python train.py --encoder_arch="conformer" --model="audio captioner" --dataset="synthesised sound scenes: up to three everyday sounds over a background" --train_examples=26041 --gain_aug_db=6 --time_shift_ms=50 --input="waveform_16khz" --tokenizer="word" --vocab_size=93 --encoder_norm="layernorm_no_bias" --encoder_activation="gelu" --encoder_mlp_ratio=6 --encoder_head_dim=32 --encoder_fused_qkv=true --encoder_qk_norm=true --encoder_dropout=0.05 --encoder_inner_norm=false --encoder_moe="soft" --encoder_num_experts=4 --encoder_moe_every=2 --encoder_expert_mlp_ratio=0.5 --encoder_slots_per_expert=2 --encoder_shared_expert=false --encoder_wave_strides=[5, 2, 2, 2, 2, 2] --encoder_subsampling=4 --encoder_layers=8 --encoder_width=128 --encoder_positions="sincos" --encoder_kernel_size=9 --fusion="cross_attention" --decoder_width=256 --decoder_layers=12 --decoder_norm="layernorm" --decoder_norm_position="pre" --decoder_activation="swiglu" --decoder_mlp_ratio=2 --decoder_head_dim=64 --decoder_fused_qkv=true --decoder_bias="none" --decoder_qk_norm=true --decoder_parallel_block=false --decoder_inner_norm=false --decoder_positions="learned" --decoder_cross_attention_every=1 --decoder_tie_embeddings=true --residual_init="none" --optimizer="muon" --muon_scale="match_rms_adamw" --lr=0.004 --momentum=0.95 --nesterov=false --orthogonalizer="newton_schulz_5" --adamw_lr_other_params=0.0014 --grad_clip=1.0 --steps=5000 --batch_size=128 --epochs=24.6 --lr_schedule="cosine" --final_lr_fraction=0.1 --warmup_steps=250 --weight_decay=0.1 --adamw_weight_decay_other_params=0.01
Rows from block 4 of the text decoder of a small audio captioner, named by matrix and row number. Rows with one number belong to one neuron. Each number is 128 + 32 x the weight over its row's rms, rounded and kept within 0 to 255. All counts start at 0.
After each neuron's rows are labels from the 100 texts, of 14976, where the neuron reaches its largest size: "tokens" is the input token at the peak. Only what is clearly more common there than usual is listed. The data: synthesised sound scenes: up to three everyday sounds over a background.
# gate: MLP gate (decoder.blocks.4.mlp.gate.weight, 512x256), inputs 0-127
# fc1: MLP up (decoder.blocks.4.mlp.fc1.weight, 512x256), inputs 0-127
# fc2: MLP down (decoder.blocks.4.mlp.fc2.weight, 256x512, transposed), outputs 0-127

gate.438 [ 82 134  60 205 146 113 114  99 151 138 135 117  84 109 114 100 115 155 102 193 167  99 134 110  93  99 134 129 144 144  72 116  78  93 135 132  99 159  93 127 146 108 116 129 115 139 116  99 137  88  95 158 117  94 116 173 120 166  39 149 129 124 111 141 167 136 125 170 169 128 179  88  75 140 112 164 108 173 133 125  87 179 163 144 119  94 118 166 162 145 118 156 115 159 170 114 125 122 193 140 109 144 194 107 194  54  91 142 166 113 122 148 164 193 124  70 127 139 190 113 159 122 106 156  64 104 159 134]
fc1.438 [158 160 150 117 169 124  63 135 131 131 135 152 100 163 119  98 127  79 130  46 107 117 122 124 127 160 118 122 153 142  87 131  99 102  82 138 176 164  97 195  93  99 107 132 140 154  99 117  89 125 152 159 131  42  93 128  70 111 149 106 161 146 107  91 159 110 170  83 134 110 104  91 169 143 110  88  87 121 199 113 116 128 157 171 110 148 166  93 141 153  88 103 111 167 166 133 173 125 154  96 149  80 149  86  95  85 106 100 153 152 166  76 171 130 111 123 113 144  96 102  90  94 153 104  84 166 137 150]
fc2.438 [149  93 181 154 112 103 124 202 103 144  79 138  49 134 180 113  52 140 147 125 127  57 141  77 146 110 147  97 132  96 104  95 110 117 104 123 140 196 102 158 147 143 155 124  81 119 174  84 129 120 107 176  89 180 128 105 149 144 108 160 152 154  82 103 187 136 120 121 105 146  73 144 138  96 123 181  84 101 123 152 174 172 120 184 113 136 134 200 122  99 108 167 153 118  88 168 174  85 133  87 194 133  90 156 136 120  72 104 124 158 161 165 103 126 133 172  18  79 189  77 127 115 119 102 132  66 134 130]
tokens: "fire"

gate.165 [167 157 105  85  71 118 162  19 156  58 143 135 137 183  79 175 121 128 135 111 121 145 107  97 115 144 101 112 143 152 204 147 154 171 110 119 127 129  92 151 135 128 162 140 108 131 173  88 147 111 145 105 137 118  98  98 179 101  92 154 118  54 124 144 134 170 102 134 169 168 125  92 116 189 124 141 150  74 107  68 131 147 139 198 136  67  92 118 109  90 202  88 187 100 194 148 150 152 131  60 125  90  75 114 144 127 129 135 144 161 121 123 182 157 135 143 123  92 102  99 139 118 131  83 174 109 179  78]
fc1.165 [102 153 180 118  63 168 121 126 145 131 201 135 120 178 112  99  99 122 162 143 171 170  52 112  85 108 158  91 136 118 167 108 189 154 116 128 103  88 155 175  94 137 109 132  94 141 168  76  87 123 140 163 106 133  54 121 118 120 103 113  86  84 106 118 173  90 117 147 172 215 177 121 162 164  86 161 105 118 111 129  79 155 103 162 133 110 145 139 130 136 183 134 164 132  90 137  74 162  73 118  59 118 117 200 181 102 163 116 164 136 140 133 102 148 136 154 144 143  72 128 147 161 110 122 114 111 191  77]
fc2.165 [ 94 117 139 109  98 126 174 115 160  71 109 161 136 150 144 150 128 139 109 129 125 101 100 144 111 149 176 100 150  81 161  64 182 106  91 130 138  88 122 118 108 188  96 161 152 112 104 165 158 177  94 100 157 144 158 110  90 155 178  87  96 168  74 177 139 130 114 100 110 127 122 119 115 139 105 115  73 103 117 130 140 175  80 180 179 141  92 118 113 184 170 140 146 143  95 102  69 161 152 163  87 148  87 168 142 138 169 101 116 149 186 120 176 207 157 139 178  97 106  88 119 123 132 128 130 103 102  99]
tokens: "door"

gate.296 [133 152 157 105  87  84 135 130 131 112 187 166 207 125 122 126 109 165 161 129 129 167  55 168  90 173 157 196 170  83  66 124 107 156  86 111 158  68 145 137 114 100 120  95 173 165 117  98 114 123 122 100  90 104 169 130 108 144 102 119 161 121 126 142 141 127 133 163 117 118 136 125 121 159 109  72 130 149  76 112  78 154 125 188 105 124 132 144  76  98  63 115 105 139 175 110  83 141 124 159 154 185 131  99  95 137 120 142 139  92 129 110 191 143 144 115 124  91 117 134 129  68 131  89 103 148 129 206]
fc1.296 [162 141 133 109 160 102 129 132 145  96 129 156 150 142 103  88  99 137 164  70 138 170  75 119 144 147  98 144 160 152 156 115 156 148 196 128 100 191 123  93 160 181  41 179 100  78 176 178 133 123 135 139 108  88 191 143 116 166 117 115 158 165 164  73 127 127 110  52 189 160 105 139 157 140 145 144  80 110 141 121 162 150 127  90  91 156 122 148 232 169 197 143 132 163 133 108 137 135 118 146  58  78 159 122  98 101 102 130 137 157 173  92 141  91 120 191 134 113 107 179 119 123  58 157 110 152 124 120]
fc2.296 [ 69 127 101 121 158 145 143 146  91  98 144 165 118 150  94  87 113 138 142 126  72 154 120 146 101 157  88  96 171 147 150 108  60  92 107 128 162 135 110 157  72 214 152 168 117 141 139  83 121 134 164  89 100  94 178 157 117 128 144  97 107 135 148 138 153  94 135  90  53 137 119 172 128 111 187 129 106 169 143 103 112 117 114 234 171 162  51 219 106 146 141  94 147 201 117 125 112 159 137  82 118 102 112 147 127 160 105 139 102 143 115 157 157  90 127  92 158 146 126 143 149  65 140  93 116 125 144  86]
tokens: "door"

gate.364 [148  58  82 141  99  96 139 153 113  80 101 107  97 161  33  93 169 157 115 188 154 135 116 121  96 182 106 152 138 177  64 164 105 132 170 149  36 150 161 137 154  98 135 141 150  78 144 110 153 154 101 106 125 125 176 141 143 119 117 147 119 108 153 123 129 143 104 151 134 128 122 173  87 163 190  74  94 170 126 163 176 177 165  78 177 101  77 126 152 157 212 167 112 163 108 144 146 181 130 188 152 136 128 147 179  90 133 144 138 150 105 105 122  95 138 159 120 150 164 126 127 172 106 140 138  89 128  88]
fc1.364 [ 74 146 185 160  96  56 103 103 187 165 140 132 138 123  82  84 150 130 127 133 202 118  97 101 125 151 114 161  88  93 135 183 120 102 131 162 139 128 102  69 104 141  89  99 110 145 150 116 164 121  94  91 113 105 133  93 156 103 186 135 118 145 124  93  55 132 151 192  94 169 151 137 108 100  97 135  97 103 141 130  92 165  99  94 148  71  78 109 112  70 182 101 174 113 111 134 150 138 152 133 120 162 128 105 106  78 176 121 164 145 128 176 126  86 183 121  82 186 145 130 160  70 135 131 161 104  94 145]
fc2.364 [120 143 139 127  95  71 109 115 127 131 129 111 116 139 144  85 144 156 121 153 107 148 100 139  85 155 110 172 110 172 218 122 132 100 128 147 124  13 112 205 148 160 140  59 158  98 213 132 130 138  74 111  87 104  94 133 142 122 180  69 160 137  69 168 108 121 132 192 153 125 146 117 143 106 105 168 145 104 145 116 122 191  86 151 100 113 124 116 107  96 163 131 138  83 140 125 153 133 126 120 144 153 133 102 115 170  93 177 118  90 186 167 126 108 130 154 124 133 152 137 176  94  97 102 145 139 127  86]
tokens: "then"

gate.400 [142 122 147 112 191 142 168 145 136 125 101 147 131 120 156 104 160 176 112 176 172 176 100 198 133 143 130 104 176 169 106 109  91 111 150 191 115 127 108  93 133 108 157 118 119 134 165 155 118 118 134  33 104 161  89 130 136 156 143 115  97 128 156 118 151 174 106 170 115  88 169 111 119 148  91  92 106  94 148 133 149 110 135 146 104 103 166 135 111 129 112  97 173 110 158 136 137  95 139 102 203 114 120  49  77 139 125 142 102 129  48  77 194  65  89 103 163 163 130 123 126 129 156  88 139 111 110 115]
fc1.400 [170 120 117  57 164 151  86 149 161 154 162 179 115 101 134 143 166 133 109 140  89 132 107  64 145 182 139 149 122 123 131  80 120 149 139 103  98 138 156  44 150 150  85  64 149 137 171 168  92  89 199 108  98 130  88 159  38 140 125 122  99 139  98 144 121 168  91 150 139 155 163 135  94 160 155 120 103  82 170  84  86 156 175 135 213 129 113 160  87  77 124  63 180 100  97 124 133  96 106 156 163 108 117  97  77  96 209 120 110 166 148 128 152 136 103 109 122 109 127 156 137 129 194 180 151 208 185 127]
fc2.400 [ 99 162 202 116 162 121 159 133 153 151 153 114 117  78 125 129 179 133 143 141 152  63  87 141 118  89  82 127 134 171 127 179 117 156 131 126 102  77 168 112 171  69 109 160 164 162  96  89 110 136 103 117 120 138  67 122 139 139  93 132 106 102 127 114 108 119 117 150 143 176 146 153 121  98 129 131 157 113 100 109 120 149  82 122 180 189 133 131  91 117 130 166 131 140 107 108 163  67 111 146 187 101 107 155 122  98 146 115 155  96 115 116 121 103 148 144  92  49 112 128 161  82 168 153  94 171 140  96]
tokens: "then"

gate.334 [152 148  94 134 116 150  88 173  75 114 169 139 115 139 127 134  98 130  74 126  60  96 111 158 119 129 125 133 140 106 118  68 121 146 143 173 141 135 127 118 113 141  66 178 127 150 123 115 161 162 175 181 104  94 110  76 133 135 122 128 144 168 157 137 124 133 116 128 109 153 130 157 119  77  94 112  57 113 121 119 131 166 131 108  88 139 103  92  99 142 140  60 136 162  94 196 106 167 115  85 172 123 107 100  43  76 129 187  59 114  72 159  94 117 113 175 170  90 182 133 109 150 120 121 155 104 173 157]
fc1.334 [144 144 108 138 108 121 130 115 105 170 156 151 129 113 124  97 167  99  94 139 114 146 146 174 182 125  79 134 143 151  87 166  96 190  93 125  97  96  95  53 106  97 118 141 120 128 133  95 157 133 160 155 154 126 153 132 107 148 115 113 177 123 113 132 149 129 170 143 100 149 160 165 191 107 174  88  78 173  85  40  99 102 174  81 120  88 178 135  66 193 135 148  87 162 126  85 111 131  98 166 120 183 160 150 167  79 131 169 145 143 136 124  97 105  75 117 114 122  61 112 120 151 117  88 130 140 133  96]
fc2.334 [163 138 173 124 123 108 129  63 173 141 120 119  51 146 129 114 123 195 108 106 158 119  77 153 140 146 104 108 141 180 129  46 132 155 166  90 167 119 124  35 152  94 109 132  74 135 138  83 142 159  98  87 131 122 141 123 163 103 144  71 129 163 105 137 131 189 165 193 106 182 167 168 176 173 163 103  98 166 166  76 109 111 114 137  75 157 144 107 146 124 153 154 163 123 123 157 149 130 227 121  91 176 110 129 149 102 154 142  96 117 117 117  77 143 130 100 112  98  91 157 175 137 135  59 153 126 104 132]
tokens: "mains"; "then"

gate.453 [128 143  95 116 142 111 149 111 150 169  83 116 139 112 126 158 124 145 127 101 164 164 130 162 164 108  98 129 153 111 103  87 118  98 117 174 150 100 134 107  78  97 130 151 150 199 134 105  82 168 147 168  94 131 156  54 109  38 176 143 167  97 137 137 117  38 116  52 119 152 101 154 182 100 122 125 121 161 153 159 154  89 156  95 122 150 139 139  90 146 131 114  77 153  96 149 114 135 130 103  84 115 168 147 128 169 164  95 137 243 156  62  84 141 151 118 142 149 122 166 182  97 113 118 125 138  94 161]
fc1.453 [154 228 105 153 168 159 123 172 156 105 148 145 125 116 172 164 122 126 102 120 133 137 112 137 110 167  93 126  92 153 116 144  89 155  45 154 109 137 127  80  93 158 165 169 102 132  99  92 165 126 100 132  76 135 131 102 116  90  94 214 123  96 132 123 113 130 120  92 100 107 159 117 154 134 136 146 177 145 129 129 146 198  83 158 102 162 131 124  96  90 129 110 116 106 134 109 135 125 138 145 148 119 124 148 133 184 107 138 123  95 125 162 190 100 131 116 183  92 140 136 161 174 185  72 134  65 147  87]
fc2.453 [154 205 101 103 116 129 109 138 197 125 109 147 123 106 125  94 139 116 175 173 174 146  92 134  94  86 136 132 133  68 142  99 116 135  62 193 183 116 112 180  99 173 106 136 170 138 141 157  84 142 117  95  81 127  95 114  84 126  99  78 126 109  92 151 136 126 126 151 202 113 153 128 171 138 155 143 145 149 140 164 116 130 103 122 187 130 146 144 104 103 140 121  99  86 150 141 153 155 129 133 137  97  99 151 115 179 171 162 105 164  70 198  87 109 150 128 127 156 136 106 157  85 152 130 141  86 103 142]
tokens: "mains"

gate.68 [139  98 100 116  87 131 128 137 167 116 161 107 101  87 103 112 171 190 200 115 142  92 131 104 136 133 118 128 123 156 128  57 131 152  97 161 127 103 161 116 135 127  83 144 129 130 124 136 135 139 106 137 125 153 122  93 114 126 169  78 134 184 148 100 173  97 123 154 186 134  83 135  71 134  68 121 157 137  96 114 118 168 142 168 125 132 139 147 137 110 144 151 198  71 165  77 160 135 101 186 107 105 109 158 143 127 153  92 115 180 120 126  97 129 109  79 134 102 100  76 114 148 110  72 155 129  38 130]
fc1.68 [111 124  98 151 223 120 132 156 179 112 119 143 138 119 153 123 144 137  82 139  88 150 105 169 111 102 136 111 136 105 112  77 198 157  91 142 135 115 122 128 114 129 125 109  53 156 156 140  92 151 144 138 118 138 122 136  87 130 124 142 130 175  86 130 180 116 102 143 123 116 138  98 127 169 120 156 148 110 145 120 145 160 161  88 137 159 159 109 134 184 163 134 154  89 121 112 108  82 121 120 117 108 161 108 102 151 110 115  92 206 132 117 155 119 125 140  81  97  97 133 105 103 148 158 112 154  42 121]
fc2.68 [ 99  76 177 164 184 132 149 183 112 136 198 163 212  76 153 100  76 145 126 102 130 166 130 105 178 153 112 160 142 132 162 130 165 109 164 137 130 109 123 112 153 129 153  93 131 148 111 126 208 116 170 146 175  93 116  99 162  94 138  85  91 121 167 131 103  87 132 140  97 185 134 169  98 138 105 124 138  91  94 173 137 107 126 159 153 112 117 120 136 162 146 112 131 102 140  93  96 144 151 113  87 144 126 125 142  87 138  63 142 172 102 141 107 150  24 105 137  94 130 111 142 137  76 139 129 123 111 147]
tokens: "then"

gate.430 [147 122 148 100 139 181 121 144 150  86 130 109 137 147 127 192 121 183  76 165 101  91 140 126 181 132 165 123  93 150 150 131 113 104 160 163 111 109 150 144 105  55 153 146  77 124  50  58 136 163 124  36 154 131 144  95 133  51  86  68 170  95 173 152 158 120  97 128  86 144 134 119 141 114 145 156 139 131 115 170 179 133 101 125 150  66 166 137 159 157 127 118 115 156  64 147 107 125 146 117 104 126 182 179  94 134 183 143 112 147 153 133 107 149 149 161 162 134 152 152 176  91 108 136 139 139 145 171]
fc1.430 [ 72 150 142  91 118  89 103 150 127 154 106 130  75 104 111 132 181  62  75 118 114 101 143 167 146 162 112 128 142 151 153 110 136 144 135 136 205 116 140  84 184 175 101 158 141 135 153 125 116  95 126 136 113 111 122 181 126 133 166 119  97 139 104 156 148 102 141 151 151  96 148 134 115  94 127 151 168 153 115  93  91 182 113 150  84  99  57 152 159 146 114  21 179  58 131 129 140 105  89 156 118  73 122 111 122  92 137 116 111 143 122 146  85  85  99  89 150 115  84 128 135 122 124  81 135 118 133 152]
fc2.430 [175 128 170 162 110 145 120  94 177 200 109 109 108 165 160 142 127 177 109 124 143 113  90 173 124 149 142 139  99 111 165 177 116 118  93 117 182 122 147 142  79 139 184 122 134 165 159  83 139 128 154 128 117 114 162 114 179 118 135 122  81 130 134  85  75 145 141 225 119 158 147 126 136 124 150  86  73 146 115 190 143 162  25 180 125  77  92 140 150 174  90 139  99 114  50 192 111 113 140 114 121 143 127  75  77 138 118 135 112  92 114 125 165  76 146 108 116 152 205 118 151 131 112 112 149 100 155 104]
tokens: "then"

gate.477 [100 180 136  92 147 165 122  95 108  92 183 141 103 142 135 123 100 201 161  97 145 118 122 171 100  84  89 103 106  83 107 105 137 116 156 157 202 151  86 103 128  83 119 154 106 138 186  83 123 193 117 142 141 116 112 143 129 148 134  57 165 131 111 116 110 160 118 106 145 121 125 144 125 133 140 139  86 106 121  81 151 150  95 130 139 165 124 108 106  89 196  86 174 111 117 148 124 146 107 120 103 148 101 135 111 109  89 150 178 161 142  99 164 174 144 154 183  75  94  98 175 113 125 109 121  79 209 143]
fc1.477 [111 111 107 132 121 117 167 179  97 130  94 112 154 124  90  96 141  75 122 178 113  89 138  76 159 100 128 198 106 136 124 147 107 194 165 154 102 135 162 103 142 159 182 137 136 103  75 149 162 151 128 157 116 124 147 165 125 132  85 208 113 133 152 126  97  59 153 127 120 113 139 155 131 111 132 163 203 174 114 161 150  48 148 144 138 136  71 124 100 127  83 172  99 103 102 115 162  90 180 135 149 109 164 106 128 119  89 126  61  70 153 139  90 125 133 126  75 169 199 103  99 169 108 159 147 147  42  57]
fc2.477 [137 113  52 103 140 119 153 221 158 100 130 172 109 120 117  85 110 105  84 153  65 121 165 151 108 133 156 165 150 167  85 170 136 101 161 105 128 159 132 165  94 198 136 107 152 111 114 141 109 112  99 105 130 104 143 126 104 174 126 127 173 158 129 111 145  57 123 125 109 101 176 131 122  81 134 191 189 144 111 134  80  56 148 102 129 114 109 114 147 101 100  98  96  91 146 168 194 113 180 118 128 158 184 128  97  99 108  88  91  87 118 161 119 118 109 135  74 151 118 133 117 157  87 117 109 164  97  87]
tokens: "door"

gate.493 [147 153 122 169 142 140 128 105 107 114 123 107 116 114  75 131 126 141  77 110 117 122 108 181 179 115 127 122 192  99 160 114 114 124  98 147 144  72 151  79 129 197  69  83 147  90 136 169 149 102 165 109 114 117 117 153 146 185 104 117 163 132 105 151 169 196 111 184 104  87  74 119  91 122 123 177 104 167 109 171 157 130 104 134 114 148 134 151 141  72 143 111  89 154 196 120 143 118  81 181 141 164 128  63  94  89 148 148 117 104 171  81  89 131 121  97 114 151 119 193 136 173 112 158 150 102 154 138]
fc1.493 [120 114  90  92 133 108 118  99 121  95 141 140 141 157 155 164 102 203 131 136 128 168 174 214 102 120  94 120 171 150  88  95 130 188 159 187 163 152 153 117 161  76  93 128 108 143  91 109 128 149 119  93 175 145 125  70  98  44 136 107 112 118 110 149 112 145 109  86 122 177 140 162 107 101 105 155 108  76 143 100  31 126 112 137 127  98 151  87 100  91 148 140 134 114  56 117 149 160 132 140 124 185 167 148 109 190 100 113 182  94 150  98 119 113 144 138 122 148 140 134 132 158 179 125 110 133 106 151]
fc2.493 [166 117  98 133  94 131 130 110 110  99 141 133  76 127 104 144 156  94 106 140 111 137 123 183 132 115  96 138  56 177  87  77 127 164 162 117 114 159 113  97 171 108 188  98  32 121 142  87 156 111 121 130 161 154 136 171 161 175 102 167 124 124 139 135 120 182 156 132 168 161 162 161 189  85 144 154 116 111 116 185 102 100 148 139 170 136 187 113 136  56 150 106 143 163 136 127  96  88 138 167 103 118 110 127 181 147 119 142 163 128 139 114 160 127 115 158 106 105  99 135 166  77  78 127 104 171  92 116]
tokens: "fire"

gate.345 [176 152 178 130 138 132  96 156 101 100 126 148 157 145 157  72 114 107 140 158 158 131 194  96 168 148 120 120 146 105 172 101 102 153 138  66  77 114 147 150 146 146  48  93 100 150 176 136 185 165 102 127  97 170  66 139 124 139 151  50 128 107 169 121 129  93  94 145 131 125 203 169 143 121 140 127 129 127 116 171 181 107 154 109  61 147 125 148  94 170 151 108  57 143 127 162 105 113 112 118 103 132 117 108 159 104 171  85 188 173 126 142  64 106 108  77 130 114 125 155 150 184 183 112 177 129 167 182]
fc1.345 [142 129  83 123 131 159 144 147 163 122 121  94 121 115  27 116 124 138 143 137 144 165 177 183 144 149 125 219 101 111 110 146 107 126 163 142 175 175 110  68 136  93 184 209  98 124 137 121  27  66 114 142 150 113 159  98 114 144 121 126 114 129 151 135 163 101 133 204 141 148  85 107 117 121 154 153 122 129  85 146  96 135 172 113 125  56  78 111 143 116 165 100 149 240 128 124 139 132 142  59  92 127  94 169 123 148 152 116 127 130 131 149 121 158 180 179  80 163 164 104 206  77 135  97 119 108 108 123]
fc2.345 [107 169  39  99 133 123  95 127 129  46 121 181  94  74 159  67 161 169 145 158 124 145 100 181 139 163 112 142 134  71  88 190 107 103  92 155 127 158  93 106 134 171 129 134 154 112 114 155 134  95  99 135 144 119 137 150 134 136 126  79 138  81 135 134 147 168 183 189 178 117 123 165  62  64 150 119  60 115  85 160 111 157 119 125  59 129  86 131 156 118  85  86 145 127 160 115 165 132 142  98 109 196 171 102 107 145 118  95 167 166 141  93 133 142 173 138  90 164 119 159 147 145 159 137 145 119 113 127]
tokens: "mains"

gate.145 [171  84 160 119 165  92 161  74 101 112  65 196 136 124 101 178 125 122 135  96 124 101 116 155 174 169  58 115 163 103 130 112 162 140  55 105  86 110  87 198 115 165 120 151 144 125 140  37 161 117 139 171  74 112 101 103  87  97  78  91 134 117 107 173 108 153 139 149 165  92 111 135  54 159 188 137 175  84 154 174 114 170 122 125 119 121 133 155 142 196 134 147 153  95 151 100  91  92 158 124 102 106 130  93 136  88 119  80 119 176 175 128  97 175  99 161 138  74 107 122 121  87 100 123 127 152 143 188]
fc1.145 [114 110 148  75 149 132 168 139 142 167  80 111 155 137 153  66 125  78 125 182 128 111 165  60 157 118 120  97 147 103 136 115 110 118  81 122 125 142 148 139 155 111 129 149 132 130 128 192 108 152  86 142 131 166 101 146 107 150 134 139 151 110  79 117 214 116 134  94  65 156 155  72  87 162 142 132 119  99 201 138 201 200 104 120 116  69 164 183 125  80 143 128 101 181  85 114 156 135 105 150  93 106 139 160  85 107 175 156 120 106 195 189 108 112  73 117  81 114  97 101  96 154 129 175 119 157 136  80]
fc2.145 [ 96  85 117 151 117 104 120 167 166 153 134  67 156 134  98  54  47 134  90 158 108  22 130 131 161  72 199 107 118 171 100 150 158 142 172 121 162 130 162 194 158  66 136 142 131 121 146 105 142 125 136 173 176 140 158 126 142 175 153 144 134  90 164  86 140 145 185 134 165 153 151 108 141 127 139 137 160 169 143 153 154 146 118 149 156  92  98 151 116  93  80 103  90 157 164 123 120 117 101 147 123 115 145  98 143  93 132 131 134  87 101  74 114 181  93 130  76  99 164 103  78 136 115 166 143  96 157 133]
tokens: "door"

gate.356 [109 116 158 108 142 145 159 123 183 100 124 108 133 165 204 142 170 161  80 147 107 171 128 101 132 132  74  88 152 136 136  86  96 110 133 140 151  66  79 127  85 150 148 190 162 103 118 149 157  89 112 152  98 100  58 124 121 148 143 106 120 138 164  86  96  95 144  72  84 123 143 184 122  84 146 129 173  77 179 161 117 128 122 119 108 137 176 135  96  98 193 190 122 100 156 159 155  86 192 134 130 180 137 106 134 167  87  72 122 155  86 128 126 102 100 189 160 157 149  70 162 171 180 106 124 150 101 150]
fc1.356 [126 108 134  87 104 162  54 132 136 156 154 134 161  67 146 146 130 103 109 128 170 103 145 128 190 136  90  94  72  67  90 109 164 108  72 173 170  93 124 156 152 160 142  43 182 122 104  81 110 142  97 141 117 150 116 140 130 114 222 150  91 155 100 118 135 104 139 114 180 202 137 174  96 139 165 138 155 170 183 109 146 108 128 117 122 131  78  69 144 187  84  85  97 166  80 121 107 209 137 103 159  98  46 174 174 153 110 179 136 103 142 138 112 134 182 137 125 124 200 160 162 131 109  78  67 118 161 154]
fc2.356 [173 179 166 126 144 162  81 104  67 147 157  89 124 112 147 149 132 154  90 169 191 149 177 162 149  70  98 122 147 110 177  25 104 120  93  84 140 127 100 159 117 128 114 142 136 162 142 116 126  91 120 162 130 163 131 180 138 181 153 127  96 103 153 150  86  99  99 151 122 124 123 175  58 105 110 145 169 102 164 118 111 104 106 128 121  99 135 144 154 101 113 116 116 173  75 127 120 187 138 134 138  88 122 160 149 165 149 185 145 138 125 187 110 123 139 101 159 132 139 124 154  74 112  94 106  62 131 160]
tokens: "mains"

gate.415 [132  92 153 137 100 153 115  50 101 182 153 122 136 137 110 120 132 153 182 130 137 158 121 168 123 136 111 181 156 151 157 133 105 150 163 103 179 119 112 133  53 138 164 116 135 114  97  41 160  85 131 100 132  97 146 141 134 142 129  71  62 158 164 120 129  96 139 109 113 145 166  86  52 172 145 161 139 133 145  90 156  84 137 142 139 125  48 172 184 118 195 152  78  85 140  67  80 133 150 138 156 113 101 175 153 103 111 104  73 135  75 113 177 150 157 100 101 110 175 139 143 161 142 143 146 153 118 104]
fc1.415 [101  89 173 190 108 116 127 190 117 114 175  67 131 150 139  74 101 157 163 132 171 116 110  95 123 183 170  94  68 143 128 112 120 132 172 131  89 141  82 170 125 156 148 120 171  93 156 115  81 188  93 130 111 147 157 159 118 167  87 162 150  77 156 111 136 139 163 120 159 158  95 106 109  94 155  73 178 121 185 107 153 121 129 120 158 142  44  97 135 118 138 169  89 152 122 116 139 128  84 186 121 139  78 179 157 122 105 162  98 139 102  76 106 113 140 161  78 176 103 125 132 208 176 159 101 140 122 171]
fc2.415 [167 117  65 182 114  85 118 105 103 123 151 133 104 158 126 153  85 113 179 145 163 171 154 161 156  80 148 105 175  98  85 105 128 136 179  89  93  98  60 160 108  70  38 130 128  72  94 214 138 144  97 178 140 193  72 205 129 125 107 180 147 161 139  62 167 109 160 118 140 110  69 109 133 118 115 134 197 161 120 108  60  93 161 149  77 108 149 138 129 124  83 139 120 134  97 108 193 118  97 142 153 104  93 111  86 131  99 178 109 139  92  80  72 133 129 193 152 192 137 158 118 146 169 145  61 120 138 107]
tokens: "then"; "applause"; "noise"

gate.457 [ 97 145 142  95  80 107 121  76 123 147 152 170 100 158 134 194 125 115 135 201 172 147 143 115 127 175 141  48  88 120 107 149 135  89  92 140 157 136 136 115  94  86 112 158  99  93 163 114 126 143 125 135 100 132 103 136 166  86 102 139 100  77  94 131 101 139 145 135 145 121 145 124 181 136 147 115 146 111  86 113 141 134 114 107 132  95 146 168  58  87 151 150 126 143 171  40 129 125 188 152 111 127 131 113 110  87 195 105 146 233  83  88 147 149 143 133 158  94 140 107 146 108 111  92 155  81  91 155]
fc1.457 [ 72  37 129 141  81 169 143  95 110 133 144 127 150 170 129 163 130 106 201 111 112 129 112 137 144 135  24  99 176  91 130 128 105 175 133 135 182 155 103 102  49 154  82 165 155 137 161 138  88  61 139 122 136  91 169 138 119 129 138 129  73  51 138  97 113 165 168 123 156 166 154  98 143 126 130 170 137 154 147 105 122 145 140 136 118 138 126 170 113 128 130 116 195  88 163 113 116 145 146 108 159 121 123  79 160  93 144 100 199 156 147 104 152 169 146 165 172 177 108 135 115 148 143 127 146 157 111 167]
fc2.457 [ 92 115 148  67 104 183  83 154 140 116 108 161 126 156 114 190 184 157 118  41 118 131 111 117  89 119  91  81 109  92 109  73 121 123 118 128 142 166 118 109  93 168 134 127  94  97 105 140  65 112 110 104  99 127  94 161 124 115  96 124  63 114 165  78  82 140 109 202 103 158 135 136 161 213 118 161  61 142 178  83 147  83 145 141 142 149 135 120 127 128  86  81 158 141 130 145  89  66 140 171  84  55 152 140 143 115 118 151 107 155 139 137 127 105 182 144 151  99 154 121 107 104 130 153 125 104  76 139]
tokens: "door"